config.toml
model = "segmentation model"
dataset = "small renderings of single solids in any pose"
train_examples = 197500
image_size = 32
crop_scale_min = 0.8
horizontal_flip = false
translate = 0.06
color_jitter = 0.2
num_classes = 2
encoder_arch = "vgg"
encoder_norm = "batchnorm"
encoder_activation = "gelu"
encoder_depths = [2, 2, 6, 2]
encoder_kernel_size = 3
encoder_stem = "deep"
encoder_widths = [64, 128, 256, 512]
encoder_downsampling = "max"
decoder_norm = "groupnorm"
decoder_activation = "silu"
decoder_weight_standardization = false
decoder_widths = [48, 96, 96, 96]
decoder_blocks_per_level = 3
decoder_block = "plain"
decoder_attention = false
decoder_upsampling = "pixel_shuffle"
init = "torch_default"
optimizer = "soap"
beta2 = 0.95
lr = 0.0029
beta1 = 0.9
shampoo_beta = 0.95
eps = 1e-08
precondition_frequency = 32
max_precond_dim = 512
merge_dims = false
one_sided = true
adamw_lr_other_params = 0.0018
grad_clip = 3.0
steps = 4900
batch_size = 512
epochs = 12.7
lr_schedule = "cosine"
final_lr_fraction = 0.1
warmup_steps = 240
weight_decay = 0.1
adamw_weight_decay_other_params = 0.01
Rows from block 6 of the decoder, named by matrix and row number. Each number is 500 + 50 x the weight over its row's rms, rounded and kept within 0 to 999. All counts start at 0. Numbers have three digits each. After the name is the row's rms in percent of the matrix's.
# conv: 3x3 conv (decoder.decb.1.1.conv.weight, 96x96x3x3), inputs 54-59, a 3x3 kernel for each
conv.0 093:442421516497515414571465546496529434546533504502513503450426416463475444481558480423470493501455414469483520529540591519565566475589562484508453526561485496528483
conv.1 098:510412486407573464436585438494505468587501448545534452500581544491604542508542538480499515469544408460536516471474550548456470518528516485557437448544499459426515
conv.2 104:493437412483512482560421516559466442497500470554520478522552521500574484448505492534517412426503575511532419525505484494431519549463500576508444540508363562491407
conv.3 091:493476464532531480463542531572556545514550511502537475468571529564554548425474408446413470531441455408502590561486434582528442597455573547557547545542493614500493
conv.4 093:457454465509505440493453481498448418549508503493478542600611385497473305439324628501403471468532583454516477425525563450505514539472486606580455481385521497457522
conv.5 088:590465511497467558477505519541527513492496490491409504597459406428521380436511624536462420421554490463481543530449506526426518468435451489433482526562549543508485
conv.6 074:498456519480381517479444511474519465552511480493485459464486433518527531583525566455525464590570485447548536553459549551439552493434474441541445496493551553365579
conv.7 109:435477457463585454520541468505499475470509471499510501455589598580603370472500388499428565513504514517497479535479402493494481437442550578485495512484461472461510
conv.8 091:495501518501476482521508470566556509550490551483510527347472641497567593527575458489524534410509498483462469539547463563511492445546551437583450505422465532393460
conv.9 115:573426432520390523469557526477477445508507400525410411422433494484465554407488465478463538505463535487468493522508504491528553509491517556572574586559441536534397
conv.10 079:513475425485337457485442542472503575486455468493508532623447511511485581509502624456567502597534490476585560482511482442579599533523537484438564468466544418510467
conv.11 100:484511458518531539533462480480521529411551340552563559506533449506671471440481503463470565474501475487509512528405546492558578560389490522397644511472506546406509
conv.12 094:503561424465550522549569454453482475394494519523523478589459523414477551511547542506476557517451537463570529436506540496515465425466414547458521444636526472543495
conv.13 113:545451508538514542602539486446443421570489504453548505571548581429532427522485456538548474535441482528517457496395512453475537523597524463549568512497424493563451
conv.14 094:520596441561550447506442548509497485505526530516486540582502489514521463514491469522515425497502478419519543542507451481506462525518486641542471455644602593560538
conv.15 124:483439492463493470482471541508460540517561449511483554507447470479498538501434472576486514497563473498509522472502537463624401540394632502483573441543456476434403
conv.16 091:535532486512535398441448534540517503430506578510520548470474431473457578533474510557607529532444412521471516462480519596563498502524551492435428520551448528481413
conv.17 106:417655429478584424523372594477458545493461512462467497425477473453392473527526499513455502460492480567523507561496428542567482432497531494450521522500490543493458
conv.18 094:462528542524471457463516443530636484515472592433555542475532466515471457583598377452550478415543502508458502464450494512547439489587516440503516483553631550354442
conv.19 091:517431572478455631584499538514476532474483484537492544482461479516559611499514476547535483467511572436536507453514560483465515428499488550591502605527502564480588
conv.20 106:437475472501546474545535488562547389513467519533505453494475497497560523421379457496482579472571489527525489537538452507526532513489527438510537517477533431523482
conv.21 118:500448458519442493478533482520465508506529497350563412503499396566583475508496492463543475505512517505538500479460471475484488530505468482505493416438497476466512
conv.22 089:516562531581464476474472530464452505539482531504511445478489459462546509563523407445459598545431535434535571452527515468519551509570534491460620478554650534571556
conv.23 086:505550490609565531526558540464511497557486516497450527526532500537517536492505539545373466455452544608498499467479453526494477615538440519502533518535521524456556
conv.24 091:512480519504439448543494565551544515462552486423529546461521439519451354400568597493398551503408486471503447513519565476546603400453532484482541571504505490514448
conv.25 083:436552541534455456563448520538532519445528454466517529491546548412406571627574521546433528536569464415500499486490516489533548534441482430484545486461470383510486
conv.26 080:555533507447531508383543483524434546524531495558505546579534508583553548620515567607495469479522408408489497517590507583570455534562531525444485497484553529534545
conv.27 099:528445505474519446498419434502539440523492471499451480523471514519460530453487429541483453480576491443400481416472510489463489488452469364460526464473465505528616
conv.28 093:602529612517481562501565387481429510505464541520515479514527500426490551395596401462536517510519517496393494500541454517587428435487434500506537513467546487470539
conv.29 082:494497508518642472508408582410504478484532446575464465574555447582549464503375626532547412503518509445508425442456429508503554546524394451564605471586640499534453
conv.30 090:488441488428461469459429522504466480484502488452482504453520505515456514392555388471501475598542530367575525585514475551496450473502525522518516552418450495450541
conv.31 109:590436429485438487495530469546491538515471480493436560467467494498534400492495402494474476477420562478471413515578484570581498532546480414454626516441529498504436
conv.32 085:525470499498433505528429531529542454505439523464524612578542508556520494569497509366508426494626465511509474477453464514467508488557606421505470602522498467549579
conv.33 103:491462510463511521488528475498530497515448510464476504501453523497478663481474542494558403452458454455458590555554565509486446449434465493597562512584502473549473
conv.34 101:549535457440493434411494554468480490466535555430539471441582462510348529573514396492510540524468495458455567375562523516572449530627466532502483495502476554431554
conv.35 086:515470572501604510528525399520547530467454535513490470576563465451542497598632617557433520445451450434482549479484500358472507479533497504442516452474556546494502
conv.36 112:515560498522512520505433469509495494467513536539529535533422575543580397488406517471533498486533535515471528506464523506522466562523489561426481500552576485471535
conv.37 093:541617577450650525450512450448484538430450541524524509530580582550477490439464356488423558494527559497458427500567556502484489494472446483507546503498552485488445
conv.38 099:515441435460564539406631470450505472464546438492481479474568458486480481399468365437484470522577530518446494543514423466518517557515504531470431550540440622493470
conv.39 119:472554483474439498483460477524440536541482534460510516533550480420492502564427608479497527534524509521532493493531517461573420429550453541462452454591468376605467
conv.40 082:520441439508514497527541443579563480532500470453510529459500628540562484476613513539519436505505515565452479504486537531489472543475425524576492562470476546521479
conv.41 095:411448529454428500409401543485506520493492467512480546558584528469548544444439572496457497452508464456570396544466473526514443493500441560506514589487594612394502
conv.42 085:495647507591629457455549426584592500570574601555536526518557457447497379634509408513522511436513517551614383545581552584588535543508492493493432452558540427473557
conv.43 130:555517470412381499502571464419547654471475425416478540470402523477515572499366477558466435519413548448535504516500504379480533415518458518481520543451468551468543
conv.44 105:539507494470455506483506495489540545465492520449483538506495576465591614467549613503522487456551485501494480529599496425533500475573555533560529441413480461444473
conv.45 095:552502540430428514560533529465536523559494480491510532523364455517346565579371535510411481501591539490503532491522499489518464485494505402500582506504477583501548
conv.46 097:504527479573435529463508598450504531537462506481575498563444523470527553410602418476529478547502509545448490540516562513445409488503437498453515535528448457434544
conv.47 130:518536538479493453460535498469413393584605586414433381422587563387423420516565514499477490469501511483504495540456456444473493523521507447509560537442465485501505
conv.48 122:491534471530486463518548466495511485495547504537509483464394452557604515473516440463518468480514507548452482451354385538511519513536549501566487487537486477452506
conv.49 100:432409484410484480476549523533518503491477585586436562492400665505475559501462610443448430500580505475489536453528569450461475530484397551467486487466445474573513
conv.50 116:478470500445515410468468513509504481541410582512467544556480531451458447565510468543489491481527491487490487588481551447547479462488501518539507517593538554556509
conv.51 092:554473462629442539516495607489446433491449494592492439630541409480478497537465565504515525423580501444537462456476481508462492559538423452592575430491450499476456
conv.52 100:431563489511566477517511410466514519498543543467532489435454503516498451469479524501515557486510448572517465532507420531491558465486541552403459487519472523527441
conv.53 090:418423496489560500573604402507365463419555516568464549324439421495585505637462540496495472430497555530552386522555464524506471586540557522480545506471549421471481
conv.54 114:512617436434503539500415486500494494477447473466476437420540464516541537587558473523503430466539533522521504489590490511524472427479545452495491541464465538542533
conv.55 082:520467509535507477592512460531491479538477501502444496544491446565455493372512438522477472466495477431487502534484516531532533473553554488661557556479575463577524
conv.56 105:585477469539459557458483573476464460445478474512458507535456410558489347491404351450493485524473484499567467493449417470505592389475541504489435468593497502462459
conv.57 085:502547477523513491488529483444501437554530536485527483449542520507500495566506643494522556507498485527482536548522507526535551486559581400552592439493547613465532
conv.58 087:521540493520623565565508432486481531483485515488497527592597500498595493444543400544564507467480439541528512478439492448460499374425487458552455451486569573393552
conv.59 084:499600465491513465436584522536500474538504501527470472537490544498570597416523629506352489422512442510360554497599558513408534417368561461509500511503578494552573
conv.60 083:493516491470558523617516513505477491517527538510439534478590538544474385548479559481516520441512510502556580428497514447466579527493587503491425501455594518513613
conv.61 110:506533560467507484467461464523485463522496493435534543595451525502475554536555528448554520408547507514483510478513491498545538433527557489584447534456491580465482
conv.62 087:497466521550531442500516506534485457484462456621423453488477529419512540416480466503565482564455480604478472457508391478462447502449495570448455495546548534475392
conv.63 115:510492531565523481484510478495450429459536448524496389450599468466456490550523517523512454482525514517536476549472415499473433504452576466467498473516430569461568
conv.64 088:496484563465462532568427432493561563514499455535592454379571579546519474548450451482536515531484475516470489623504408565499471490502458470533539508458624522523526
conv.65 094:551443409454453455393434547434501528432519523477469514484507483486561520451582598546414604480501541510524510452464507409497519462481485517497502449444462433387454
conv.66 099:517387535502454581524579450459429467529453470541570455409462562571501543557446476523528415515470618449557515512469507473538513521587424440472524436436452457435455
conv.67 107:513485598499481492465530364518527562519561459495455478498510410451467366479490490474493556509454528486534460526501499500491527548519484559546469445491553474544582
conv.68 094:508448450445592534526441530505509510514544496468505522392430518559465516426417427482506416426561497467496450556455428531531464468542450543583502521612408540624499
conv.69 091:483527526395622610496593511495418484470536522509458578484497501476459421527445386593412481458415463496444527502532432488492483459508485540422586463497594442517606
conv.70 105:458513504550559372493457558472469402485515572510474440502534548586528487470457502444508453550482467479465575437534578361494575550543524488410490554619463554501489
conv.71 100:547427475437604497473548492526517442521470486497499532496481436528525478450522461510452475461495421433554576464511579577493506428454533490460409582473499521535590
conv.72 115:509465509516496459471597600507512542457492472475459549554436503566525532401578558449460463531451495524542493526504500500483521477430517441489473503440462486469518
conv.73 106:526331566555462531563528489545535558549470513495511556552565540533528509605437487474502504559451526470426477477516431489529471481481479476514465483508428448517515
conv.74 087:470492473531501468503496445472420518488506492499517519547450503576550477588426447539451441585512503488488512493566468480457430523432488459596519422483537422536513
conv.75 125:471479528494469488529423531577530534516438455505472457442528555527504532511488380494507492456516518487500472499549644530399434510421437411585547512464447465428430
conv.76 089:461563498535512438463503423486533560500484475487451441545481460458562522566639459486559496556554655504465399445422426450502422470493485452437433528617487426483461
conv.77 124:432425499482540509546517479489425563505487479463493484425552469436529430467440545451499532470558510485487505479491498522475509547478542465490449432535528583417539
conv.78 114:487480497457461513523589451484471551470516514489449489498434477466510538484515468533464547432575503464529430517548575461485481525496536482540453473494418557544534
conv.79 108:475538456479423487537507499515539549471445474459455488498453437485563594302478536524459494489462481502503503500376330469469520443482574506477510483496516499515504
conv.80 120:485595511498582512516445505537448490523514518502402514471516474568541526508463516488519461466580437543488447523465446451470509494500467485528371403591394504485395
conv.81 097:508540513503502438544502500506463509517548550503472552599512449553428375405452551445519506443522474500491525501504445554493441491500528428459505475416483509520391
conv.82 092:473476565516595518512499474487507501521445467465518508457389499481633576503519409501510467455536532520567448573466411551488525530438476544516473507482542443381502
conv.83 089:560499505419390570457510478509519545523501496492518423485517504492547481517465565461557493565500527533556495449472529448476465463505453487553476457509525502474573
conv.84 099:573583487481473565490455455471536559506515584445501523388457408411541604458621610513492483516541486432432522519527461501521523493553524581510475567480573565509495
conv.85 101:490401633540461474595379553513514493501436471489486402398502482594502474503529475476560542436477547471556496473520547513441413456475546453440481627390415544468458
conv.86 118:543469532488464503451476506494483455518493500505526479579476376536462473452379580443518406512424515485473437500418496569498509548500460514473431549486457467502487
conv.87 104:555516527524423528517439521466476473553472503484495431464440536458499574513499504469490488404519509455583424449473470471460439447475460531560494505534499473410449
conv.88 100:471409415472452493550382550512458484530519556558444484440432423495500529411465569472553537595465477514446525534490614567527545478501500604477475531524471441560455
conv.89 116:468524463493483471452556474441546478604427522441476502532492429508527520524493424488517488508471473546524526393540494487416451484471445491700517566375511462533539
conv.90 092:510416487438507488417512434570479520506501512462535512550601572564488375538448565469500566511493526523509473544511451537617494410511468476448500481451419492490489
conv.91 094:498520484538386561469483512505519503550516516633592632641629575509514518532511645472505528545493512442537549578535509581552493517550524543460568446525562570477439
conv.92 098:517458496463482494481480553469504483487495569435459559475395470409467563468525457530536538509529439555449591472443498487491495493467383545547615536552464387478509
conv.93 087:430522547475532436528530423486537493500540490571551507432411434463519427460526463468468523529582511491478510511501489535509533561464508536527637500533591531542482
conv.94 121:472487522569547446450546365414453480540508401479608534589496498414416443375467531470513590436532515515474500486464422538470421560505462412454575464441498371518513
conv.95 089:477466500412599532575539497518525502499486451413504476536473460475581411578553423596550507527394427494446569460442484460457573483455524414461492436488454501435379